{"model": "contrastive audio-text model", "dataset": "synthetic speech, music and everyday sounds put through simulated rooms and audio effects", "train_examples": 39062, "n_mels": 80, "hop_length": 160, "input": "log_mel", "spec_augment": false, "win_length": 512, "tokenizer": "char", "vocab_size": 35, "loss": "sigmoid", "embed_dim": 128, "encoder_arch": "crnn", "encoder_norm": "batchnorm", "encoder_activation": "gelu", "encoder_depths": [1, 1, 1, 1], "encoder_kernel_size": 3, "encoder_stem": "single", "encoder_widths": [96, 112, 144, 176], "encoder_rnn_width": 128, "encoder_rnn": "gru", "encoder_bidirectional": true, "encoder_rnn_residual": false, "encoder_rnn_layers": 6, "text_encoder_causal": true, "text_encoder_width": 256, "text_encoder_layers": 8, "text_encoder_norm": "layernorm", "text_encoder_norm_position": "pre", "text_encoder_activation": "gelu", "text_encoder_mlp_ratio": 3, "text_encoder_head_dim": 48, "text_encoder_fused_qkv": false, "text_encoder_bias": "all", "text_encoder_qk_norm": false, "text_encoder_parallel_block": false, "text_encoder_inner_norm": false, "text_encoder_positions": "learned", "residual_init": "none", "optimizer": "normuon", "muon_scale": "match_rms_adamw", "lr": 0.0031, "momentum": 0.95, "nesterov": false, "orthogonalizer": "newton_schulz_5", "adamw_lr_other_params": 0.0021, "gradient_centralization": true, "cautious_weight_decay": true, "steps": 1900, "batch_size": 128, "epochs": 6.2, "lr_schedule": "cosine", "final_lr_fraction": 0, "warmup_steps": 30, "weight_decay": 0.5, "adamw_weight_decay_other_params": 0}
Rows from block 3 of the audio encoder of a small contrastive audio-text model, named by matrix and row number. Each number is 500 + 25 x the weight over its row's rms, rounded and kept within 0 to 999. All counts start at 0. Numbers have three digits each.
After each channel's rows are labels from the 100 clips, of 14976, where the channel reaches its highest value: "strongest on" is what is common among them. Only what is clearly more common there than usual is listed. The data: synthetic speech, music and everyday sounds put through simulated rooms and audio effects. In brackets: how many of the 100, against the usual share in percent.
# conv: width-3 conv, stride 2 (encoder.blocks.3.conv.weight, 176x144x3, each kernel summed), inputs 72-107

conv.46:521469557521524477489484511449477495518516501479527458496501463488522530531516455451517506461491505515509488
strongest on: everyday sound (58 vs 24.9); dry (47 vs 20.4)

conv.111:492503497520536527477492476450452522512479521492507517501490482483516464509473513461511509471494491480455471
strongest on: everyday sound (53 vs 24.9); dry (44 vs 20.4)

conv.91:510516496492533503501462518465502492524480531487492489508499521500525527471525467498487569497505500534485524
strongest on: dry (98 vs 20.4); drums (55 vs 25.1)

conv.160:485534486519512506473499501536509517481503514488537512540516475497496477513513496525491512478546483456511531
strongest on: drums (87 vs 25.1); dry (65 vs 20.4); number of effects: 0 (58 vs 25.1)

conv.133:490504510485461468503492496480504542498512539478474499504474536476502473517510521471542492493511498478556543
strongest on: telephone band (64 vs 13.3); tremolo (48 vs 13.1); number of effects: 3 or more (32 vs 13.4)

conv.23:539476525494503476490493495524489499539544488496491470536484515502520545514492509511506437540509531509491497
strongest on: everyday sound (50 vs 24.9)

conv.42:514479529501513527530517519535479469496513511482505496503498450524523490515476493460516553491541524492490444
strongest on: speech (68 vs 25.1)

conv.139:491522554514486474506516500531500510502500482503485495484502530497484479514479503517511495493524512465521462
strongest on: drums (79 vs 25.1); short reverberation (65 vs 39.7); reverberation time: 0.15 to 0.3 s (42 vs 19.6); tremolo (41 vs 13.1)

conv.37:522472478470516487479505474522484517485550500500474498507516463527473548511487560537537494502481525500455484
strongest on: speech (53 vs 25.1); dry (42 vs 20.4)

conv.83:491504538497501518487531514493489519504532483516526509503503506474472477522496465488480491532541491487513486
strongest on: ring modulation (91 vs 12.5); speech (67 vs 25.1)

conv.10:476476547492467484526495475522477529543496505490568496495546520472502454489495505515509450519527534503523469
strongest on: speech (98 vs 25.1); dry (74 vs 20.4)

conv.168:513556483505491559502516504498495498463487510478468520457487526499483481521518503544507482489459494471505555
strongest on: speech (72 vs 25.1); dry (66 vs 20.4); number of effects: 0 (52 vs 25.1)

conv.132:504535471485462491498534491532498466509497512488484499505487527512479529496466529517480484517527486505536549
strongest on: dry (55 vs 20.4); everyday sound (54 vs 24.9)

conv.105:492482477482516499494499498458528481480487492453477498492499513477505518486479521488493502509474532452512535
strongest on: distortion (44 vs 13); dropouts (32 vs 13)

conv.90:497499452519522509501500440556471431535529492516509519543501470498489479479486499443552478490522555465511514
strongest on: speech (53 vs 25.1); dry (50 vs 20.4)

conv.107:478492471494482482491532526472491505518503511516504485477507498514503470462528513403519519520478492501583518
strongest on: wah (54 vs 12.9); dry (48 vs 20.4); dropouts (35 vs 13)

conv.6:543528473510485503490516482514555478490525477492483464521431507495492449529518495498551479518501507499534483
strongest on: telephone band (78 vs 13.3); number of effects: 3 or more (33 vs 13.4); dropouts (31 vs 13)

conv.152:475562538491499485478490516519501496491454474469490489512498494465506487516540473498523436488505479488504518
strongest on: speech (92 vs 25.1); dry (87 vs 20.4)

conv.129:534500481457474509476483522484494446513464501496519510506473464483459545518536506500537493520472521491478523
strongest on: everyday sound (54 vs 24.9); telephone band (51 vs 13.3)

conv.127:491522507535489513515484488502542500476516529500549508446454475525497542524477535487463521444496483540489498
strongest on: dropouts (59 vs 13); dry (53 vs 20.4); reversed (42 vs 12.9)

conv.21:547474547535538465478501495477483512503486504506519462521481522535524524430509495539489489510510521469515497
strongest on: drums (99 vs 25.1)

conv.79:558478499513471530470499487484506498497483510529504484529503476502515514467484522549484508533465490509527533
strongest on: drums (97 vs 25.1); dry (49 vs 20.4)

conv.74:487514484466531505495483463550484489458485526545538503475499529522505520471528477490474505539514507536472438
strongest on: band (72 vs 24.9); distortion (48 vs 13); dry (46 vs 20.4)

conv.128:506490531518493506538515518484466529515557495522500500494513460526498502471499498476496524507490500525493506
strongest on: drums (51 vs 25.1); reverberation time: 0.15 to 0.3 s (46 vs 19.6); dropouts (31 vs 13)

conv.144:520507508498517503485540545508488502512472514469507506477534480493482504527506530484503496452489458469498514
strongest on: speech (51 vs 25.1); dry (50 vs 20.4); wah (47 vs 12.9)

conv.117:498501480482525506470530490489472501487508487469514496534510529553475485523442510497503534508475499497512503
strongest on: telephone band (48 vs 13.3); dry (45 vs 20.4); tremolo (36 vs 13.1)

conv.97:435462501506523485545523500528516494521525505489471520516503493482499488490509443455513453473506464481515490
strongest on: speech (96 vs 25.1); number of effects: 0 (54 vs 25.1); dry (52 vs 20.4)

conv.56:466484443503462518511516451566448512541494487502503511517499516510516526510533474464517503480489511496501563
strongest on: dropouts (62 vs 13)

conv.174:512475538482495558515488486472468453508524506470498506513483459477528479480539503491429473546526467546462497
strongest on: band (63 vs 24.9); distortion (55 vs 13); dry (44 vs 20.4); dropouts (35 vs 13)

conv.141:527465562489516485520541502530480483504491481543491497477521485497524510485526477478475513480484556503503489
strongest on: dry (41 vs 20.4); dropouts (39 vs 13)

conv.140:508488497516501453492483521544486503500471491551424494532496482484502515484506529517491516505487503493472537
strongest on: dropouts (55 vs 13)

conv.112:452513506486505515502477471513493508511519518491513508494515473505485515518534511496457527523543478496507543
strongest on: dry (86 vs 20.4); speech (81 vs 25.1); distortion (34 vs 13)

conv.143:513515502500533531461482467490517528487517474453497509475504513532472474538498520495508454504463503541472536
strongest on: dropouts (94 vs 13); number of effects: 3 or more (34 vs 13.4)

conv.93:519479503508498521486532528540466488512483501522423546508481501518520494528538512509508433510513543467501447
strongest on: speech (63 vs 25.1); dry (52 vs 20.4)

conv.57:518491498542521443447470512532516485533503476509497518525492511526455506507482496530485478526499545474478531
strongest on: dropouts (77 vs 13); number of effects: 3 or more (32 vs 13.4)

conv.87:519532519498562488527519514486428471500494530498527506504515505503473479522468474513482516517527519496493511
strongest on: drums (75 vs 25.1); dropouts (36 vs 13)

conv.110:522515496574517463529489502518549504510507512529506525507486517485506489480482501495521565500485490480538505
strongest on: short reverberation (67 vs 39.7); wah (50 vs 12.9); reverberation time: 0.15 to 0.3 s (40 vs 19.6)

conv.150:466451500503506505481490477501508449512540558501485458508433475507534519488499542500458555496462533475492467
strongest on: everyday sound (71 vs 24.9); reverberation time: 0.15 to 0.3 s (43 vs 19.6)

conv.33:501510505512516497504475537521482501513501508552497496505500491463494496473480499472472519552532533508536501
strongest on: dry (70 vs 20.4); speech (54 vs 25.1)

conv.175:529494491482510503520489446501484500469502463515541512480514508482465466497500503519522511499490499555502510
strongest on: drums (91 vs 25.1); dry (75 vs 20.4); number of effects: 0 (51 vs 25.1)

conv.125:513492492519502499455467523517485533478528481516513483489499495511502539501490517532465541502454462529482479
strongest on: dry (61 vs 20.4); speech (54 vs 25.1); distortion (43 vs 13)

conv.29:541504497486489544474474491494502462483469491508504480451541499517437482487478515489494478518446509513498470
strongest on: drums (80 vs 25.1); number of effects: 0 (63 vs 25.1); dry (55 vs 20.4)

conv.145:494489476483527485513529497509494488504523495472468480453508497480487513517471489444512505539472496513522507
strongest on: wah (56 vs 12.9); dry (45 vs 20.4)

conv.8:467510550474454512482505478507479541492530498480488515498544536524472436492526454504486479516477516539487488
strongest on: dry (88 vs 20.4); drums (73 vs 25.1); number of effects: 0 (57 vs 25.1)

conv.48:494452546494516494508471513492499496545519502542514516523551486509532473479509486504481468512497503515502466
strongest on: bit reduction (45 vs 13.5); distortion (44 vs 13); number of effects: 3 or more (36 vs 13.4)

conv.47:496491548498519504522481444521523512491501485509499501518471486535512500518496505515507482510535528522471483
strongest on: drums (57 vs 25.1); dry (47 vs 20.4)

conv.104:531484468539522429478488522478485526507504524508503528522499501514515446488472425506500467475498524509479461
strongest on: speech (85 vs 25.1); dry (52 vs 20.4)

conv.7:458541486514544496479523476496524534513522530554519499463524481510468553498520499480478546495488546509506482
strongest on: speech (80 vs 25.1); dry (64 vs 20.4); distortion (31 vs 13)

conv.101:502554475506531519507514473499463506512492502519513522511535481489510541464486483496468518460454434483509499
strongest on: wah (61 vs 12.9); drums (54 vs 25.1); dry (49 vs 20.4)

conv.114:479501477507571533528507508521484495508469527510444498503496496494503486470478476509502527511526554485503497
strongest on: drums (74 vs 25.1); distortion (55 vs 13)

conv.154:488471502483544550497544440478529520503509498499509472477498492530515475528500476515528476488509475526518479
strongest on: drums (64 vs 25.1); dry (41 vs 20.4)

conv.171:516492523505469479503494482516479536503501486504526471468467484491508528503503497497536500499412522522527544
strongest on: dropouts (94 vs 13); band (54 vs 24.9)

conv.54:481521547494457488505487473501503521502535502504498530474499462496461499479498502514505469484475491456483514
strongest on: everyday sound (55 vs 24.9); dry (54 vs 20.4)

conv.138:507489511470520503478575540479495523513492557510501522553468480515510545526466515510502486457492540477495504
strongest on: speech (79 vs 25.1); telephone band (56 vs 13.3); wah (38 vs 12.9)

conv.61:503502532492520468461523537513537501503520533526540490472510493513470534470470514505546496464529519533486453
strongest on: dropouts (45 vs 13); dry (42 vs 20.4); telephone band (41 vs 13.3); number of effects: 3 or more (35 vs 13.4)

conv.25:470506496473539535490534481462501573483477521495522534507548539506499515476482521529509462475492497497473463
strongest on: speech (66 vs 25.1)

conv.96:522511515538486563490479439471512515511506520504484494501479449541536497504497481498514471448490497519515404
strongest on: drums (81 vs 25.1); short reverberation (69 vs 39.7); number of effects: 0 (52 vs 25.1); reverberation time: 0.15 to 0.3 s (43 vs 19.6)

conv.103:501474505509503542501501545502518491488497499499488501459511557480536516506511499468522539514506514522532473
strongest on: telephone band (62 vs 13.3); dry (50 vs 20.4); dropouts (38 vs 13)

conv.95:501477515499488450500509511510497507504512545520495506523481491468473499489504501530504494488533506495464476
strongest on: wah (59 vs 12.9)

conv.130:462485500539479498487475499520534502508512461527498494574506511499526467497474465478497513505483496490534498
strongest on: drums (85 vs 25.1); dry (74 vs 20.4); dropouts (34 vs 13)

conv.153:502440518510471516498461459487525521458531537492501492500516558486496514512490509529503480542486512481521487
strongest on: wah (67 vs 12.9)

conv.77:483510475549481471538491484446516494518551487505564527520496531486508497519487463485529497524482497500533525
strongest on: speech (60 vs 25.1); dry (59 vs 20.4); reverberation time: 0.15 to 0.3 s (40 vs 19.6)

conv.106:534503506466486482474541476458498488471512521493480536491511503511515506552474501505471492490493502496492550
strongest on: drums (98 vs 25.1); dry (76 vs 20.4)

conv.4:536501534488523504538519501527473551523432491478512501497535501507475513515462521507498529500544556501436507
strongest on: tremolo (43 vs 13.1); dry (42 vs 20.4); distortion (39 vs 13); number of effects: 3 or more (31 vs 13.4)

conv.11:467463533482561472461552492483519488512499511511487522538485509470494529499562535493527500462506581473495466
strongest on: speech (95 vs 25.1); dry (67 vs 20.4); number of effects: 0 (64 vs 25.1)

conv.146:456478532494496491476466495474517500487516492488500486531562462498502544495494477503553519487525491476509504
strongest on: distortion (36 vs 13); dropouts (32 vs 13)

conv.65:477504494506494499498489518498486480498498512496503505429514516487479477507472546522486502454464477523459522
strongest on: dropouts (93 vs 13); band (57 vs 24.9); number of effects: 3 or more (40 vs 13.4)

conv.161:482472495508508484489521453527493516502496459480475490484513457494474531498524551464517558489489478476488516
strongest on: dry (70 vs 20.4); reversed (31 vs 12.9)

conv.116:521479502514506543496511543487492490476492501542498472457469529491511495484529468495485493517514499507555484
strongest on: drums (67 vs 25.1); dry (61 vs 20.4); distortion (54 vs 13); dropouts (35 vs 13)

conv.39:572442497506442475532502463516548490514520473547532505492490484502497511474514482470499485505497504483536502
strongest on: speech (85 vs 25.1); dry (79 vs 20.4)